Rows from block 5 of a small sound classifier, named by matrix and row number. Rows with one number belong to one neuron. Each number is 500 + 50 x the weight over its row's rms, rounded and kept within 0 to 999. All counts start at 0. Numbers have three digits each.
After each neuron's rows are labels from the 100 clips, of 14848, where the neuron reaches its highest value: "loudest band" is the band of the loudest frequency at the time of the peak; "top examples" is what is common among them. Only what is clearly more common there than usual is listed. The data: chords played on synthesised instruments. In brackets: how many of the 100.
# fc1: MLP up (model.blocks.5.mlp.fc1.weight, 768x192), inputs 64-127
# fc2: MLP down (model.blocks.5.mlp.fc2.weight, 192x768, transposed), outputs 64-127

fc1.739:508543498580479446553525539472563562478501620507471505550506593511555558547533558459549579502557481527566389613503430514477555527540485548406495510463435495459509513547438569572535467522530523
fc2.739:501395481483450569514458525575489481447568473537446483556475541538449592547475483458473504449397488514563491481539493541571475584508499492468463442574508431502555518452581659537450528436517468
loudest band: 1000 to 2000 Hz (25)
top examples: the note G (60); block (58); root: G (29)

fc1.472:585516464447493484576488475464522466412522505477504541412437500566498480448491448584530560426468506503571431470528437533490506494516521520527529444557467427579418540512494549484501545590567490
fc2.472:451528488592508525408450453587412522452470467493490565519501450492455475482549488477523499546519572476574461423488495560475458422507533545497567493420491474565490489433550358489524469552448476
loudest band: 4000 to 8000 Hz (30)
top examples: arpeggio (80); playing: arpeggio down (59)

fc1.4:590474440529491517480462510561590487479542450499548506530510533427489497492525529439453525518495498527663552481506520492463472504431417423581568497543503500474511594442541503505558513512506559
fc2.4:530492510521487497511499468497468571508497485570583485537527523584470513453509591500575495426488415589502484430508520559458417406501509506514477492462572496573546493480615388569472466415466450
loudest band: 250 to 500 Hz (60)
top examples: arpeggio (100); playing: arpeggio down (100); the note G (62)

fc1.148:491559516531578550489427503463549432553488393476472580447494520505561518468593406428394494597449529390497518511480506491507519465573407475565433493509492537588457457530437528440522479531488516
fc2.148:489571507476577531440439562484541502553403564639530426501480560538508502407478544504519523483468493619417506524468333412515537475476553542558437524590497466535508517460577513486493450468406606
loudest band: 500 to 1000 Hz (35)
top examples: the note F (71); the note C# (70); the note G# (68); playing: arpeggio up (60)

fc1.325:488557470479518431631533482485399540574535517464541477491590469531464568491540538518491461552454565438434468476485600419445422518537465579565402527561506498595579401542451601511443433485492540
fc2.325:460497456468496428406540498385436504479464549519424472478538563476413466556579498417500511442490457519477478508554427437454458534543527590552437484512475429525462475495477452557497470504446496
loudest band: 250 to 500 Hz (66)
top examples: arpeggio (92); playing: arpeggio up (91)

fc1.481:496509541488525494534573475491513488441544504516469447484573539492488532507553540553531459535421474471525593444490490475544540533591484426422482459521495524457509465400451529480421501487504451
fc2.481:530498529568548419560521458406556467489587491536426449498481489519447483581448491515570459502446492563542486453513441563435461577527456519513442425501576444502610477485500609529482545538418539
loudest band: 1000 to 2000 Hz (27)
top examples: string section-like (92); playing: arpeggio up (59)

fc1.169:501604512555510444584490516441495540541567595501517552490424515503532535523467497435508470413466537406489492472528637518513413631482519502572504547412539453505519514544450474532526504519481667
fc2.169:362500427483507484473467475429572467552497468528479453460431510498497617516465492523560608490435502419545527479513500563406480361423484477472476449539535479561506533528577522634514524495454462
loudest band: 250 to 500 Hz (66)
top examples: arpeggio (100); playing: arpeggio down (100); the note B (98); root: B (33)

fc1.392:489465566507445499504557485486475484488535507467561498533411460435560509500461556513415510542466387570543419447533523474457446486508449536436518621482487486470477449505541526560511516538618522
fc2.392:546538492492534488469558517518527470562558423539536474543435485545507499454517541541428521495474567537531567437540452495460410411518483458507555504502536496468501437540525481428523489475566532
loudest band: 2000 to 4000 Hz (57)
top examples: harpsichord-like (92); block (77)

fc1.409:474542533459424494508559519563570493545550579481556390485512493446464488462467458590536478580456420560532527490478546405464519558519486470422434495567414477498489508504431478582498617480562465
fc2.409:567509542554489442568470495458487449489582516477463473524578473441568617432530488479561465481419459486470523465447471539559500497445533542518470506451422449468530498519443422414527485551508541
loudest band: 1000 to 2000 Hz (32)
top examples: clarinet-like (86)

fc1.387:534478596482511537495550533519429539437430458513630453538480403475395521587427556493515534528441468506514553464511494475437516521469549473415510507494538500419503550466510524506489487448577559
fc2.387:544501499512525535553448436493531558478539494549592531448383535582519433438481463472499500561480544488467581524471512498517544541563426648513401565503506529461483505582421470469528521454505476
loudest band: 500 to 1000 Hz (36)
top examples: playing: arpeggio down (77); saw pad (66)

fc1.477:487553506536411459550548490487359480568494400516502504455525451475509495455515473480501451584499574573417537559430483462464433554527505531536424482541586471528574514595451358436458490439574524
fc2.477:433534520445398491536477541431495429599461567517474433573512526481502470563476519484471584427487488372402543503512530320472534496519519567512567528610480460542427475533499507600475446498501535
loudest band: 250 to 500 Hz (65)
top examples: arpeggio (75); playing: arpeggio up (75); the note F (60); root: C# (28)

fc1.157:536499535444520478555438563422466401415482572498494512470480453454424513506488491558456467569556459447520482498510486390511482535502547451443522600561482527492544487490481460467459481555511529
fc2.157:538385434460535432548469556453493473513498481477477429478534464501410457553453506535506543511517532541509468494536507498516504434509428471458515578544494551504445393531527529523472560480623534
loudest band: 1000 to 2000 Hz (25)
top examples: reverberation (64); text has "room" (64); text has "reverberant" (64); horn-like (29)

fc1.37:447488506542422452496494530466545448459618500507453511537525383562487484506454554435556538494460556451363522408511489425604496462502506544530502530485409407524579457537463511555462523503474580
fc2.37:475487537490567378478605533477521464509494667542530525449565450450379464498376537368547438530531499444490518537531573530521475440531509583506532517526521524542503508506582532567469481445473416
loudest band: 250 to 500 Hz (65)
top examples: arpeggio (93); playing: arpeggio up (92); the note C# (63); the note E (61)

fc1.301:383484520483472491531494498493426492500582502537544484500476405437447505523464428525460503516440502458561594480540506538506471572387422538523538462368555430460450525536569491440562416528516443
fc2.301:551514466552458511587486507462480564558518479513444537424556535509561464551440514425479480587579478537522482454472526522485448478628516541495549655555507546384482430486551507556551522470543513
loudest band: 1000 to 2000 Hz (38)
top examples: playing: arpeggio down (59); string section-like (30); instrument: saw pad (27)

fc1.662:451557490437455536463494449504463542459473578430532570472512414427502541418489416459394559459503424461536472523495559505437486586530442443446522461450571557542557477563600539507539494505549549
fc2.662:660513424460525403493521444509483505538523446483552430557571450503524544506527500495522582450496505513477581535420484576363488467508523461440501571540460500557525509498508492491529606550523549
loudest band: 2000 to 4000 Hz (45)
top examples: harpsichord-like (77); arpeggio (75)

fc1.732:534459630551442563543526483504561538488539457484444496506514507496568503532566451537506441480497550540468525574471454607437537448367436516489498511506558531529489495590533521479551520446463466
fc2.732:518511466477542528526458543468545497455362480449492566550574545609458419404480556477488519549481462440423527448508392535512438476430538410600439494456501584529480478520456463561522457460511555
loudest band: 250 to 500 Hz (67)
top examples: the note A (100); the note G (100); root: G (77); dominant 9th (71)

fc1.369:606505528517480478507451511587518511473475554482481520557544566537466504471527586515566453561552492574528520525465438554502567494548552505627504522465535536491535489489555565602526513549524475
fc2.369:463518583565529532461492509497501519472526389506419463442550526474479434467506496515507459548490496477436512508553525520489477622524490554499512461491503484550508566491481450487545534516499448
loudest band: 1000 to 2000 Hz (34)
top examples: organ-like (37); saw pad (27)

fc1.351:467511549529485494528448500521338538501495486408511573496488525567579485464435523432418499497512512492446433501554461511458475530490440483445481557584489549447520501502439523498543535562622519
fc2.351:513497536459468448484483498506481478447504469461468363495621466542521583462538531535574521434442506575473595470597551525457451523495432489507542644464463525498525548454486527392560475576538484
loudest band: 2000 to 4000 Hz (51)
top examples: harpsichord-like (89)

fc1.372:495506516469449513470521522386463454450432423487514582530496439521500438453558496544485518533443489545458476473507489521435404584552422613525473468465537583548502489527482322452508578447566526
fc2.372:391469426463446465499374535420516466535426556445396564552485538413436530548509578459464553522463434566422481498533504375492502505526480527502485517675504482614537559477446482543465492462516542
loudest band: 250 to 500 Hz (66)
top examples: arpeggio (90); playing: arpeggio up (90); root: D# (25)

fc1.346:459607494445511520423565474529573556505496531467543440438482542462448513442534457481478465547501540520459382452478545474542517432499465429495450475478512443384452528422464524499518548456457412
fc2.346:528460555427490470539439492530427484506601495518473400536497474501467428568479499482528507453389486455422452464524580506508587555487476477477480466530568480491478525504567536536485464409508433
loudest band: 1000 to 2000 Hz (25)
top examples: string section-like (92)

fc1.352:484555514519468543460448454527416540542490435531452431568516465519523482484456401617435410491493430490576493540506431557455523570489493462534509548494329563459443495520537547545524511555552474
fc2.352:530468532402506479514543446554430474570453536498484510555578513477519458528428546523563432521508447511420575527491527531495529529427582419514464563569503562506602531484503590571505539540387530
loudest band: 500 to 1000 Hz (36)
top examples: piano-like (100)

fc1.32:404575391536551485536572432491452483479466497543479595513508453539602506505560508568520594519481496454514531474544387370430426419540504466490563416576468460493547500567551531448511535421540526
fc2.32:479491491498465461470446489412446534549480576417420580477401455435460492400527537394551519492529376570405509433477440492489505463467560510447500542569519499653528518576583407502426453454579499
loudest band: 250 to 500 Hz (62)
top examples: the note E (66); playing: arpeggio up (59); root: A (35)

fc1.14:446406507504518528476412487470554537521522509495488470510619461469567486502461496552514536455582474398489483475489515489392574446561427479560513511624430582582542481438587505496462532485551535
fc2.14:530547468497462467582466430523524507496478458453521510488479458518481507630484518495540452390491494499519462499475532482438505537534556550573423680537487428472527531437509567514479480518475508
loudest band: 250 to 500 Hz (64)
top examples: arpeggio (100); playing: arpeggio down (88); clarinet-like (34)

fc1.417:474581495454428455463499528495608510435589492566387343476559529486494430529551462493429510513563559546484505502485347539538491555431448501502493446493549459547536472439600486536513462523430503
fc2.417:665400502463562519484436479480480521510550438553550515535483414506471492491582420563560516456450427591454449520503485427507510518474603545467404572522479564511516521525411434522529546519534505
loudest band: 250 to 500 Hz (63)
top examples: square lead (100); arpeggio (79)

fc1.457:501515355515534479437519527471536418463500470538462478506571506605581518471424584504515554524537563437484424478440493454496570522558561474354513565483558499478479510475538554408565524569511511
fc2.457:618531541527498517501466553589505495526503588508532573492467450545489523485575495403489507545553482506516519537492432573446458522414504486585485554479564523425457466431540505538571453460495568
loudest band: 250 to 500 Hz (63)
top examples: the note C# (100); the note F# (99); root: F# (99); dominant 7th (60)